config.toml
image_size = 24
encoder_mlp_ratio = 2.67
eps = 1e-06
Rows from block 3 of the image encoder, named by matrix and row number. Rows with one number belong to one neuron. Each number is 128 + 24 x the weight over the matrix's rms, rounded and kept within 0 to 255. All counts start at 0. Numbers have three digits each.
# gate: MLP gate (encoder.blocks.3.mlp.gate.weight, 1024x384), inputs 231-307
# fc1: MLP up (encoder.blocks.3.mlp.fc1.weight, 1024x384), inputs 231-307
# fc2: MLP down (encoder.blocks.3.mlp.fc2.weight, 384x1024, transposed), outputs 231-307
gate.195:142107118122134139114109135116138117102117157141131103102080101149107132127097141105129132101189148152142150166119106115095101133094168130100147175144134147131135146176173121109143126109112151137150141135097141156127157146154104128
fc1.195:170114109117162154131136137170129117109101158139138125141137151120167163126095134153129138192135120118169172134116119080130125116146112117121121149093121119119107125137165151093126139156129142118175132176135108110110152160111103096
fc2.195:100168084107193171137175154133136149150098095110136139125166107115142110119134111101068128087119153104150097140154124090083176149174150133146167139146105104128125130129089117133129129131099118138100144150113121136144153136142095092
gate.196:154107109104103126135079126163151078141146126165106106121147112125165137139114130105135126146214154085150123128124168086141126132114137175133119132147081133145180104143122142167123128139141132127130116105122142079097121116090137120
fc1.196:113128149172113080153156153112113151135101105075126114110104098119155146113133130137126133115121097125128122167108141081116188178102140130085159128112129134143104112086097106168121190171179160126147143136125085137137159111109166125
fc2.196:117157105094159131078122135078129111093123157139118126161107159111095111123143087118174185130130113114152125125162155145126174081141139116173136136126130141139089118147125154149136104150098143138093102154096111138133124152159178144
gate.197:134133102158124115136165144119133135147084141100141187143080161105147115116137156159140140123110112094144137125134073131101122116100155152137095179094128154113151154111116142145141119121106125155094120119158108081134118140116188150
fc1.197:124128119139085107109129124133094139134134107120153130102133143114153126117171109153128128097107132123132100163100116089112119179176128091159099148121120122142153127150084130128146123164135128144117160102108134150111125097132117153
fc2.197:155117121152132117131136127102142154144111083101123148128151118133100137146117093182114135080124130152127109193149114124174154106120102141131138100137128146172146144137057128134106123154160130158126119148147116067132103126124116156
gate.198:139103118165105120153097155130134157154127163116115095127122157111107087115094109146126143179151111132119117137137075108172124141091136106101114151128167113127121154160142112128148157081081146101138099125141163158135150129095131138
fc1.198:091107147112076059094133141107130114125125093161125146120138156149094089141106128126118149145128155120106108087124118137109140174146121142124115106116112164162142104100179136139150130098136117120150113061112119139099080166125152127
fc2.198:106117138128148151099138115125087112085116126143124118059146101148103142106124149141114159098144134129156120140126174174101137137117134133153133125147111091106135120108120162123125147108117157120133137164139150143114107139101121141
gate.199:126111168123111118129137141146128175118132114165130155152120152150158081135114123132147133135125113129120136115123138127093125129133117102096152147120141173111097080151112109122106150081128116120122148093104170141137161046177140155
fc1.199:148147074123112168174139116130126164124120123130110113151179119126125157111168140076150129102140117135150145141127172111099149125129131122121074098106137148089110131104138115096145133146128120134123111096134136147128128134165089149
fc2.199:104095092128089142085098138108121088130157142114111136131120164142104124138164096142116133148136135116152105088121125131070154146049114135127120130166155142096165101120143085111105161124136122174133169109124138115164141134167107176
gate.200:128117127104177132133101116126154141110145149155111109136127124129122103102173153118105135113162140133110128139165138090130127108126093161128144133152140149122151116132104148100132148157136085125153148156163115122146110161163101132
fc1.200:109150091129150131159127138149142162125142128154124123182133112096136156109140112110124118112129146114137115141158090125095129116112129114144104068131099093121111141118143117148103121130137126091151135092136163130099147117139106110
fc2.200:131132129140111158091101159099163109105125107128096154150144141129114148123117130151158115098113165136131137113155104111120145144086138132104092137097125135143118128135118122116130117114103154086105111137145135110146086122103144143
gate.201:138095153079099133121124129121121091110118166153125136153129098112144140167153128172150092108132134169122121139189144180127130147105128128128095123117128161096135116155146116127124110126114144180119132141139123127170108108112125167
fc1.201:109132123173121178078180111107114120116129138112150153146126139111133155131178173142137154111111146165119093145146138110126133151134155081127140146127117100168117110111129162131170074084128112152117137137106112126182116103096125161
fc2.201:123119140084110098087099102127087132110143089123137154122137161073116138127127129075123106112121154091100144188125111123142108133112130093127068113153136138157093116113128152155128144129126175103100094138160099187122129141097125131
gate.202:138178136122118137104113121123110120140152144133132136115105099152124143162109120137085170159203068112112156091113114137113086136144106118175131099112089185079137174150126120155122116162111122139139110141080086147095129157078135077
fc1.202:096171167112096149174107126128094098096128173157120116125120114102149121124139102152096097150117125134105131118164173142134131113144100130127143135164081106133065141146114189144107114109121138121126129136147110144149150143141137146
fc2.202:127171145069159125114158093136140149140130183157144132077134149139122108129102143144105135136140137129167129132106095078076130104153113123122161147145147120112121104180115093087117107127165111113170137120100095164111132154149112114
gate.203:091151141123145116123130134083139145113177123142138086135150134124115130139156132117181163148151173178138091142124154075072145116119108126108141092105129124187130098094150169084172119096144106151106123111120137112142103162110143122
fc1.203:149149132182133157099129122065127142150119102108135112072123147133125111169090115157126152132100109133153123133103115135099111144121141164131136123098119158131146126092114131156113123149123087115147108134135116094111114102154167098
fc2.203:159138143115126126127111092106122108119114103152093174142131146134152085125125094184161129121105081127116144100097173100079162125131086132139119146118163106122157107094131132097119111138136105144140144149126089128133120112079147139
gate.204:122125142177148152104167116130176116129143145157148093165105171124109123102174108118119165151153157149174142101142147093177156145130139167121079135128102153148141102104116136126114110129135168139131147171146139131128102166094129169
fc1.204:158149107109080133110133131148107128126082152118169093120155126165105141091168085141167147133145138135137111119140128129180150133145099126133136154125151131126093147130105151112148093149101174136057107085110124140079117141160133099
fc2.204:068130109114154115145146133153164131155150108131181130107171115137169110104102141136166142119155158149142138104125122134064115106179126124126142094065147173129156158105106191078129098167121183187154129151099128135152142125099144119
gate.205:110116115124112104124121076116146122151106161158065134147097165187122164154113114131110127107139121145120120123142116101111117158062114124101131135110137160128082183121131105108135132132089103113090136153100121157119128112118155158
fc1.205:100146158122100115142121148091146162146100106105142092104113118098119159151108129112119170128152114093113116151144126140104114128146131126073131155154085202119141125142085155132113118090155146131150158125110130133142128129107134118
fc2.205:129144120109135165157152087153117126101098108091114155084140115138122119122125094124119140131084154112147122108074182120169126145124133170100134125125146108107126118131131124137107146101169161101135127143113136083109123145096117111
gate.206:166143111151128108120140106110131112151118147119100105123172112136163121110136140173143139087151131150104138146122158112101104148107123124111116183140172125138112144112099122083127132158107090071125133145114085091116198163141127124
fc1.206:132163178109171127102125095184091093132140177157142084147121124085116106178118128128151151126105106127124128170122115128161169103133118126116114112137147103088126123110089132107090115108129107111126100136154113110076143151168115110
fc2.206:134118129083163141109141150128126150081087119140123102117198133155160110172141122145102125106120106107103179173127118154090152176170117128142124158103136101109147133094095120135121123116130123095097116108176150120122084159121169096
gate.207:167088126135101137166144148131135131148170081094143114123105135130182149107113148138144120107161115118123147115120127149103155125140150110139131135132152160135151114113097165115122116132111136106168113102120138151074091096135115102
fc1.207:133102138148139146116144135153132148129127088125143166148120143128165151153162156112097149137155100142097136128115153112129190131148161146140118138122143127123137103089137149149111108137123147136096086112170137112119090126111148142
fc2.207:100141140110135170133131140159150087123092126162138159134156156081061089118108117134164096129108134136140122140119113125130112105084111108115091131123121108115123087111123148129111158157121140132094123172134140109164101173128084168
gate.208:142143149120138093134121128120142143125083132145167161131108102116124101134138140115137115112123103118156138172136074148101145153124099121164125175126111124173115142113138139159123095123120133150147122143127130132127131113126134137
fc1.208:129155151114095121135154114111112124150099061150145134132124079112140095135161073155106167147125094153120173130105124149113172144169104126154092087111076095147132128166146128144162157129128085122140140120115107109146108150124111088
fc2.208:127123151099147116110153141125096090112111107130184138101147175091118092133123147165115104113097115109111142138138157138125049116168155121151116122120122101101147172143131106155036102110116128101171097088107125135115139132133079115
gate.209:122129112136114105108114118109080120131164108110136120130132118155127114105128145142130111139148110135123113138083141132163141163128138115166119164185138160159192129119096118142109143142157105116100112147101106084157111173157125167
fc1.209:152134142111134104102105124135195142127128130083128099129148127121119116148094117105168125140097133142132137067119145135149133117165095076091123075130169100128086159118110164107168124141061112121179096175119119175124158159134131120
fc2.209:105134145133159169146145107116121150139130165134160162137154124147124140085117073118137118147116136117116144103122146097106118116110167164097145127116115105115122135128112107140106136130133078153124112098158123170125125102101139116
gate.210:148128120074121108099098112099160106122187120117132154158100087135065137135109127137123109086103177163132133147124132100136134128115112151120114087119147086176155138147190084122093095075125136158146117119122132102123091131079169141
fc1.210:144115148116096111106126134170153102114158104115089149148059092095143114118143140153107141100125136111147128165097123146139139141128117098172089124152144096180139152171167088133117103151095147097108124177124179153155121121169115145
fc2.210:140153132139147086059150118130100119145179147127147145116135104143137108108115178152136107143127125156140144163119122142178131112159084107124155140130105099151142137152123123164125149114089106171146112155112120146099095075155116130
gate.211:118132119121131101124115129150149127088089102136149170133132117092112107156139146130115130126136124109101136178115147116117138106116126125121135152118073127151128122151118130116118093147144147116131084194167110130127137093145148133
fc1.211:095135131141129114126122112137123123114114145138120152106130167101111149147122118116097122122132133108115139131091105092145109142149101167112185103093115127116120146091142106101107162113156110119075114114130182116072117108121101125
fc2.211:126141093116135121155117126164172111103096140111162138130134133165142088134144116162112125147101089129141117159108160131153141086086119120153137140124150129145158127120171141110123126118150136100150128119157087138172109188080128133
gate.212:168071137135105174117099117084112117100133109104129141122125118127118105133100128127171167093105129120109153170139156188129120100148139104117118134160156082110128077094136153122077135144119168122147149087149129140101128128123154075
fc1.212:169119134132177124141119132121139162140133133128103132135133111105101131147170138125109124109134108155127130138137151074143151108121114135153152110136104095150115141136110089141080097148103103173124129155125121103130093155146103110
fc2.212:113132132120134161142116161099162120136093144111124150154159093141118132134122125090139108163121089131134180132102110112128137109137164137096126141105131098163136109101131153136115076164135149149100132151084093133143123121146127135
gate.213:142107124112113132125120115129111075128162103133190106173126121095124143138144134134103169131137139101114130136152131138124118168141141087124112122095141154144128132117147173093148139084123105140144111128113164111173099147152150175
fc1.213:111106158099135141155130160069158180125105106159129114145140179102143159125115164119137163099142111117106115148146159095127088142102130151152142112127093101132108134141077109118103164094134134083094154142092123100108147119148168125
fc2.213:164115153119103116120093093107107110163160144162089103128063154201175113136148128161118128164145101164150126110168173136148074087141104104109165142119113164165174150080107153140076138108153118128148098152164170137162112122095120162
gate.214:147098141176114103142105130119089131141140090146155112112126115142092112106125116127101160100170109167121138132060133103128069131167084150143124140137118168134114117173159137113155131120109085095134125161147133107125151155133122129
fc1.214:125102098152132108126158103140139155099204090114156116131156136161124119123116110161087158163124142147140137117119128118120125167129137087102110120120125100121166110131160091120131170138126152146132115092155154142111138091117097119
fc2.214:087133152163118118117086140152110130168141090138081111169114111112123125114168137128135126135113140103147151119129116112143119164105105126109150090148112118109115115132134121158177117103125139136120138114104148130138074120130110161
gate.215:093062138145099159140137137124166151101135113132149120131181080116130130164139119118113166126147090109114115133126134157131133136132148112135116105102144153088095099107156085113151099074169139143118121134100135115106117106115189149
fc1.215:144108135155104107107109131126185122125110145087121115103130106118147122114161155123139128065142119117157131135142154112123111154104107109155129132155196148134149141091183135126068153156127119144117153123187131126081163117116159164
fc2.215:139143146115136094150136146169096141185126113108094134187128101084119116134100140117126126144179116124150155140118157106140126133107113138106080119116126073114145128135105118144106139106128124143119089136156147119121124114152191099
gate.216:164144132102158119122154126123101135133122150175140147151162164135187100149192117133087087108183159117139139147107119167103149134116120105130157088144144155092093126117141087126155149130147093095159121145122129127139106125153113154
fc1.216:146171186124162126100179133102110089173103167129113101145082084170106146110158100108177118126121152163085127120094141129089145144104115128156103120108130083125105116122138125138136134130076116137144109124174142148093127082199104108
fc2.216:121125119145107172099127134095122158089102148151181129135135122096156139095127086126108149155104120120098153137105121114117166144141115152118174110121143102104140150162174138131087105096160165141149125095119138117130076146128121135
gate.217:131150108129145135143134128088134119153164156098142141124143172137114158155117129115101097167136141143161103101161121111172146103128125129100085063140115120121086123153154112134112136153096098089128104127148136148133135161103115136
fc1.217:099123119086100119119138119099148097100116112116104103169167132128135117112131134098155117129139136136125160153127131134126179138090153127130134121086099117138127128153139163176111169114171172158103138129143141132105109124148140173
fc2.217:116124130164159153147117155113142104097135096136129105158142085151135073142121120100126099107118163140148068137132177135138121152130129135145124103157173116135147127135152115138143136155098123123145138116077115074133125178086150138
gate.218:163125120092138112078142117134115131115136136164135157140070153153118125095093151156161141127126064135076079140104142076142148150124123129150116146131112138108190069131128119082170186120127092104185095121140173165121127086149130144
fc1.218:141136128172162080128164086113101135115080107121155149100123134127173111141105141157149081120102101142090135106075163157080120133165140123100169120175138179128134159120118116141148136108102158121134166147121147180142098113125111143
fc2.218:153123172130143152148131154130121140187086100120129157121161110129165160133095101102188166171123109070137166137135101124170142129141137141170112114097135108138152116099077110132139143141090102118101101112163159118129175101140136115
gate.219:093095175098117119113128104127150104080126124115142149136114133148152106114132128114157133135134138125153122109105123129131121075132121123150121140085119153128166125133049117180099135095155149162174123141135151147175187154177106140
fc1.219:089163118100131138161135153135143183140171114115129139154106117094133159132106163133097126111163088133148157135126121079120170162114148129138130129112141134128088122099130122116109119134145123153148115167138098135145134110085117156
fc2.219:109100093117101144175115149158133118135123143121089111140141073148126179056107104136119129118087102128137112103116137101143143145118167152130113104111103092104112127127131182129197112091136133131167158088116115092146158158103099088
gate.220:153134153101108117110146121114122116146119130108094169067101150110133157144166146130118132111155119125129151127154119082133123140114143095119106128102160141129114179135103132083102126141120104100115135126142115110152159095117171145
fc1.220:099119169109133138122132102133127179139140127141128135123145098127128185103111109103149150113127105098121155142175134148136110106117084092134167138135138084143162127139119103149161141139165169121098104098077181090142110088107180127
fc2.220:107113123108135105115055137161139126159133136080109124165191152158166129131137109134171148117145142140134125138162154125104118164106130103089124116139158112082138143097147083095115102150127114083105107106106108125153163120197124120
gate.221:140117177156138085145081129128134071133148126148170123111187133130106097136142093147162128130177122128137135138123119115138114146155151142152111106157157086125132118128130130169129126111094115138097144087118108148124124149131167127
fc1.221:129117128084098092099148138115078120085166098177119096131088140125131148117142132133100147120111112107138108117159135130133081120082139144120114099137142156121147138165122124126114096120115127117140110111145105136154119117140095133
fc2.221:129110087121074125106148094148137131126143157122137095193157134110122107120126161102083151118109157167120150126110150119103130131136141134124111110118139135132130147090118103122104142113151113167119130126157121097118124112125106100
gate.222:131120090138116155103140090139119137149145127147115160142182155143103108139120110104141125138153069118128178134084100111164128148085160142156123164103106074111167082109166141141103102114159115094145127111086129156107128158137109103
fc1.222:095098166082175164142075149140133171134148138130119116138124143129148112131117141128110099118100108056169134137137129133113148093147120122140111151086162126137133156142127127147135119151118145100111146179147122088115158122079116119
fc2.222:119124109105129148121096128112123114193141184111139166123139091153139138109123107120123102145141089083124141151118157170093083165183147102143134149130096154119134115072096115107130129130114101128111133073110157174161163175138156146
gate.223:167083128107122111154133162131114159148142089145142096159156122126087147138169098120086120147104108169109080137178144134114120152178071117188118128098131147090131135133115154134145125178146087140128135132108125106109136091174062165
fc1.223:104146169119108101118151127121125185142148162111098102136140112119114138106161063124112122090127124105138118127184134173160106093131093169124117148144072097090104134110142121127130143147143144115138166153151159118131102064128118142
fc2.223:066126132134159162142151166150080124140141108139156131107099072116169143135145140131101117073130069112167156116121134157165138107092140145149144161161172095196160178154093147100134131102157137146113134122110095112140102103147137123
gate.224:109169143140099121082161150123091130148115125098145143122155158193135098119115117136126105144155109154116131060146110112062131101129195119145101130144124134151128125144160128150086108120142128133170160102120154143132139131109126146
fc1.224:131165096121104128129109120133146150144122118128170146125096127114109193136135151150096152115106107154108150118139141137079118125116065120119134180102118134134125123142172100127133138154138097121153163101079150126128109117149123149
fc2.224:098127141126126078108123093097111115156129151134123128190122140115062149141156089075120153122144136152130131087162133133135136171142124103134150117107109141151120152146100090157136153118138118107130135130180115121124103104137141145
gate.225:116101121121109137140150152095104123133192152129106154092137147121145093120119138163109122128104082120112156100146138155156169125176123123085113081157158137132171109164086122111082137118078124159132146131105146132088142114134135126
fc1.225:160117097118150149113145108102059133140120161107140105102121096125136122140096162111111144165154084121080145138098152118150132126121141118129139178107121130129088094152110155138124134126120151097108136144109151120150106150086106150
fc2.225:132127153118112116138132144123099141175099134062133133133150136149141126152117095081137126120126118122168078099141130137138110182178139069098128166113153112153158114110143118095137140116130125172085161174142106096111162168122145116
gate.226:146090126173126118132035139165149147159133169160082125139154109154136161100101169097093153126195127130133123132151071109129133146123145132115114082096152104132154108153161082111116097164097140182133140123146138141094124155139122105
fc1.226:151123142109124106147099153112120139162112124144102167131137108141143122117126104170161129125094148121168112144111102107068088151106115115094129122125106100133134165111131114129096132126126098133123127080146130138122128144156100084
fc2.226:121090120122119152109116126161191138134107128084141098139151090119113131153106150136118129166137092124178151147130125143122116119116087115111125125145116161136171124121159105085117115159114119099076096171147111098133110121125128109
gate.227:153124118150130076149114120104122103131147137108158187127127139183138108118123127133160089149137140093154137106109166145116116119121105119119136188144091127146133154123100103117184120145117113127099139113126143132109143141129186116
fc1.227:143113091153116092158127112117124161140144131100134116072159135146108167130111123133166085121103115151179089144107134096142115154116121124130146067111162099115159117075136123160129132193075077130147111166095128170111112153157150123
fc2.227:143125159147159102134140098093090126109110165140130124134094122145126152137161154124167136143096115136106139125112131108129133111167127166122104140135149128134130148133134147085084128126131132171163099090132124162114097120124163123
gate.228:134115144106083148128130146118112106145125147098119153147088141168082158123150122166135106121094118136130091165141156120141095185141113098103142145106118177159144125108140097136161061077136118161134135166142156107127099076101170182
fc1.228:183111106130134139116152146103154135130121119114175144095126137139156169106132072143153123133122148133126124149113113095158174126148125111055070116140108125119096106173137102124134132134089113156155125153120155132133158139136084118
fc2.228:150161129137123131101106142111130094103134113143116146098136108151078133125171123108094123093148122152098112121184163110132102126120196158153146116104129094160128188111079150144148139088110083098174096114129137157097099117114111154
gate.229:113109134131163122120154155129141093151185130109153136086166132113145152132094138139126176199176132148131141107161120128113066134133155136101147116170175147158075128127155147102155130077121084141096098119150145132156130130138114166
fc1.229:160140169122135150131132101145123102096124187138103123136124167092126103180155109127091155092148126157135126169100129131091148173129130080074133187115125130156120130133115111112148089120081141153100116153147116114140095114126167180
fc2.229:161167158115157133117094105124156163122128124157151112117126105096111146118124126140123157145095138132128068168106128082152119076125121123084117144080117150148113087136136109138133111132152155107145067129070142108123122157105147134
gate.230:141117083156110129136112129140134136172120087143151121081157112079147132147165073063106164133157145106137062148133161086099142098144134128135117124164159126099142126165105153107148103141114147126140142097138099141114147172099105104
fc1.230:114136160084111152115111093115165157167120121117157117195100106140149068122130124095104179071100142130152088148158153104073141135171166121118134170181149113053089106075126135132176135175162101131184110091156158071116157140107114111
fc2.230:128146118100153113120134114082155122168151126111099140157134106082100147115135144086100121082131155136171107170081172113108128113090143115133108150151143125125111135164144126144141082157101131152126144117131074099084170103133125120
gate.231:149117110149125092138178140109137103113170125144130126138107154088118136164146124123124108110161140102168146161133094150116141146141142134130132121121093160129131135086099140134132137124121101125147128117098094132133116126128135135
fc1.231:130143146130070138133141109115147148105167152115138099132136153155078149125128090108098134149143137129144110115129159166117115116138121093101132165137093099119147124150134140140133093127160141121123112123141132114124161134115114154
fc2.231:135114158136131153134122105149130104137081141117141128133149151137145150093116119132109127122131179088188116155127102139158158115103094153153117106123125135146156128112114177067092102122171109117171133114132139144151115151172089103
gate.232:109120108119108140092104199102177071100139159083131126127122095120149099107125161128112116096143087171157155131156136170115105125160095123151100125105126122136161164127142102115156110104130129100135108074153111151147158106130122135
fc1.232:116147122063149113166133107141101143188140097150103172084148122108174085110135139147139096128150123125134126155113098135094146111115092158155174147156110116146146114129087120159094166101152199105143193117113157150107149123112151106
fc2.232:062136110159157129117125113124092141116134096113092151137123156131126120115115158154113091075144178114140091103157138117114120083159149089121184115123143125113138123139111144148174147118123091122167144112127140126173167109093132110
gate.233:135113129126127101065162120149150192110141130151084101122132122109087087086108081115117086172146159081080109127153110136123107164138139104164150122158138127146167120102149115114089131134118095140121149147119120127130075139152155106
fc1.233:084117161123110146175127118146123112144142139113120121128094141130145146135148169145092162151114129094148111058102117134139155135175117164089136133123173140116134174144116131165142127080109150120093185094143151156129163129089118101
fc2.233:156143121154125150123103138159147116141137112172136101089075123101118115134100122147153131105134111142116149073130107145080138104116104111120189092126147142100111159107146072137102123137128113112134095146105124091157143121157148088
gate.235:116121157111098111103154173146106165106099124120090107148096130087146126111118111153088134144128087127097180105071121158113125134124079110134147124136099143137129138158143134127093122107094115123154110113081132112097105082122131143
fc1.235:099130123123176122147182109148144127160124163134088182135095109168105064124151092127149086130090076124121154107109148126130132110099111140140119133113116100140144148156141093164163098168164141113131084119095121129126125120128129147
fc2.235:101178121154100109126151103158155118115141113146128102105126122130136119121119154136114149115124122084144134152114164164116129117111129153157107116172116164115083136176117138142134121112160149079107147102121094148122123171137139132
gate.236:168159111154143133134091076166123136146145141111133127098171156105122149130097135178118140138130138154145151164122128139134157140121097090102138121137101100101153131104146154154140159125104113163126159152090124166122144115111157174
fc1.236:145109126146131132151139151126092160164166118157171155148093147152080145152115144159109106111130157120130141145137120158170115150160146097130109128109156120120137108137156110172128099126088153137154139144112143104141133131086109158
fc2.236:146143132142138126124203128125076101145115151120126168068141161087120119141148150136095182107089085116176144096162072179140146129110168170121125115127128131146178156171107112107126135123133127116110106135163128147131113126127121094
gate.237:136130125100092099147147127110140073131134174089129143108149124149142155105110065188096099121080126066129117135130124095167145105145125141112139164118110110141144108102150106117124115092124172091115142139121119125163138099179140141
fc1.237:108119128092116079126141176101121091098103106063101106118146137133069100107115132109107157095139128134179136131135137138100106156142153145144149109167125102150152143133130108161094103120149146175130121100163135131140121152107107159
fc2.237:124076117150091138131119091141090105109141137175134105143095073173080142089118129122078131115084140140152105120147121129159136104115118122155113128127128168148133158113171142142136157105135131142152208104083130132160144150094146141
gate.238:116137125102136067126134113146147138173112070125107149120137119121150132138132130119102108137153139122123126111111168142127151179136169113131073131104133132134135140151107123143130104124132128138121137137135093141166138128141105164
fc1.238:129120141149140101155157103119101129181111135094128117122120095163124162122109133144133133146170126143087138087107132098136113121088132100120152123120121163147154144126120157148112136135117133099113110137144150146134114090115140154
fc2.238:133140162156129158158112134154090107090120120152141180105164088119121157159088118167110119155131160175140146130125157112152143111108116112124146121115117121150127075154108095130101136133114098103149126088099155111140190113151120134
gate.239:172120136152106100149086067160111089089117161123119149143132139132163135140140106093123095146131165113130142123104136142132134067157108126157121142175140099116106135112140147149156114114107150097128145144135119103119142150146159125
fc1.239:113108126146096141116131112102130117109198162090110119161122150104114132102177151134146119132117169169172113155133135169093146184119154110102126150140110121108125133101140088177175132101126115143166107110135096135112166142125153133
fc2.239:117161149113138156149103093111129125127177146107148167099129115118109093119114086143119140123130143103136094126146140124139131126124132152148130112131162149106110145105123122141115179099144112115140156141145107100124093096141136128
gate.241:161134113134124071118176147099143129110130121108102148165136151113116085115134147106155119099132135104109140140146127101107129124144151154110129163116136116162118120166129096087132151125121129152141115097143150146110159128149116117
fc1.241:135125111151132109125119118127137120147093156135137093125132109099131120120146102125100120127126122107127113091109129109136121133120159139130152097093148148121143140126126165122105119147130110138127113132134115178156138153151068082
fc2.241:083109130142145061102127115122122126113107118130110139149128133127042103142127134126122107116090138119134110112075126112129140178144079138155115135152158144113118140169131078107118157125146141113126160099120106127196126183128144166
gate.242:162115113149144104128137136166152156099118122131128131127121104121102143115147102114096161177094138165119096120080160147132158118089116073148145145161135155071145129157160089156147119129158136144186124121134104152135117156120140098
fc1.242:155144128094117155093130156102110141155129147101100136155157137182138106097155110131116134133142144142127132133138121155145111100186135159070066161132121125115135120144137108099087146155148130116141126134140169072147150105126133108
fc2.242:142121123131125154152160141161145134178127146094111146144111135168169130137149122103149134104141135096174115120085114116146110092139149174132096187131143095115143129136106123104150152132094147134108161112098119151156106118087091165
gate.243:174100130150099125159156159136146178151120130132094117135111149142085141142139124113123133165122153112105143133108121132115152083118122146142103145136149140187127120116122094139133113114159128159090100110106124125087142127104138145
fc1.243:136146117103127157140114131140143135141112152124118128129124119159139095132133140152091088164134112155128084135138126115107116171106134185119124147130159166121094087160166141140132136117141115134116141104127122124114125083122151114
fc2.243:146110171119135157117136138142162132132082145131133137097144160142110124099116129126145108174100099156169156124117114125174151158160123098124168113158125120151147151126099109149110115132099143123133127109127131073122139136146107109
gate.244:099147117120107137101114158163165142111082106105094144144092157146146093108132112135148174154127140119108129142130107122092090126136157120158092129098089121127143137134144102131146118114079116120125094175168116129125129107132150143
fc1.244:145143156128100158089119069127143118115090102132135099158105104113112135139171132163140138192135094104119160160096103141108119122119089133121117147147109174123101089104160147125102124150133143143115133148113132186130116113145115130
fc2.244:102126110124106140112144110099148117123073126125151143097116130117126093114115127099100123160145123133120132136109079163123153136085104107139150126125160115099137134138112117116136108151142134150137079097142164161163108170125095131
gate.245:161127168122118152156113133138111128084164156148140135150154114167109119137145119130128105202124139118146106126149167106135144129122166126111130135144155143094065143130126154117136115131164094115097128126113139165087151125122122096
fc1.245:090143108104106074120161134125091160100155127149108143119122156149134116117110103111117146115158139156118123110177126100163130087093119108197108112135119148145134127129099115155109125128119123097069128150133144159117125113130129167
fc2.245:112112123147169112168173146137105131115146165112104125158096136114154159156162153125171127131145138122102118079087138095138125099121159152141119154120119124132157148169147082079076113096084145132111123128117133102133118093111134172
gate.246:153120147119146121135129158146145114127119133117136113094116087127162138122103107107147141150149154125188114131126131157147170112110147132086106086111128125140138136144128122134124074126108186142139115041101090174132123098111098169
fc1.246:151115098096106124133124122133122094119143141144080098136111141115118153152102125156107127088104140142134133122153058154129131164122139127165109143118145166135109143129158109118094114072144149142152108143152151115091140151110135104
fc2.246:141140090117179139100149095124120137125126163152078140135105118141147121137150128164118130143112124162116170100115127151128064124169149148117172100138137118119121120105146131119160131131116122116164148108131152107141131104130098162
gate.247:158134147139103158141126094116120123091103132156074120138136129100149083120128125101149129127141156141116109139117098159107169122132098135094137096128113150093138098113105101085132111146105131140155104132056176123132141152132144114
fc1.247:136086112121165118148138147131133066109118092142111149119155152155105105226122112164119157102117163100091158101122054119120084133106107083139045104145140177106142150136130147155161111110110125095118099169139114187124125138137113111
fc2.247:124116095150104084131124150131107113113137095106127132105090093113115137162105162144119087087101113161064125108159123116111107124117156121125172113169134097152107110131097119166112108129072148153110077113171129127114128081132156145
gate.248:151159063067187110148094099148091128168161137121108127122122129185110090081133131170126125095108105117152105144121133102114133148109102100142130140137137125139184109147124118139127115131084140125160108123137086128113111098145137100
fc1.248:106171099127098132126154175124107114140112144110122083162159116089159108126148107204142121147113118091113118138141150155144097142156140132122132138162122107115111108139119123095150088159133107095110119098096148111133148171131186131
fc2.248:155149185136135152126130121106103141106096127143084116084126107147140127153158129090121092105142132134101096134117130114149100104090115129126133165132109160143089169091129100104126115140102125136113181107083135110122122153069123127
gate.250:152162116097159160135121121144092119134090135110089117096124144080173112106113163161127126120097160140111117126157170128112133119143148121111108135155134162169118144116119128135111157155095106118124124148108155093151109126113154094
fc1.250:107133103151123112160126154112120121082137100099122161124100148126128124122129119121105122135105110147088131127125111115077134158123137138134100126136135181093106207104140138137151110098136132169115110117095124107130145152091169118
fc2.250:111103080130118129118091104174143133097109150062108138126178155157151138102140156126128101118111133106109103115179145124107106150118177161085133131146121081124142172143142145136162115126117136117113138100133116118174165146148107125
gate.251:096150155138136140163144152093119132156103127113121133118104111133167139097131124160148122085158119149086123116122141140139149102123141112072106116119105148167150087151163131119147151105105126130108136098152145132126108103169165113
fc1.251:136160140111124121109136165112110142130159098145122110140094084127161133143141117170130126116130119115122088146118124153165131138174164147126163097149158196108156131115131089185152121132116142124153144164101159150145099104119161105
fc2.251:183138123113148145125139106113140130143151152113093124149134139123133127113116099158123128121175099128122146122135102111127146125149128157115172096132161120143160150148131150099144131108140146123159098158146161138149118126113075094
gate.252:178083104116156136144082090100149136104110146108131101181124139138178105128136129108136147128125107138112160139100113149120143076114146099166162125123146128132147102152112151141125131102134130093130155122116143078105126138094162131
fc1.252:139117123139142125164131136115119127172136118113126148200139090113136129177125111162128123134110128105155086079114126152117149146113141141130113140108107135098101124134140140173135086125112133155183139139133137116107118156132125099
fc2.252:115192149136102161144151146159156065144130127120147138138099125095106097119113136083153128160152134144140143132115141139150132088130126101151079122140126140126112141156149127104150096094142157143118140145113139108093172100124137115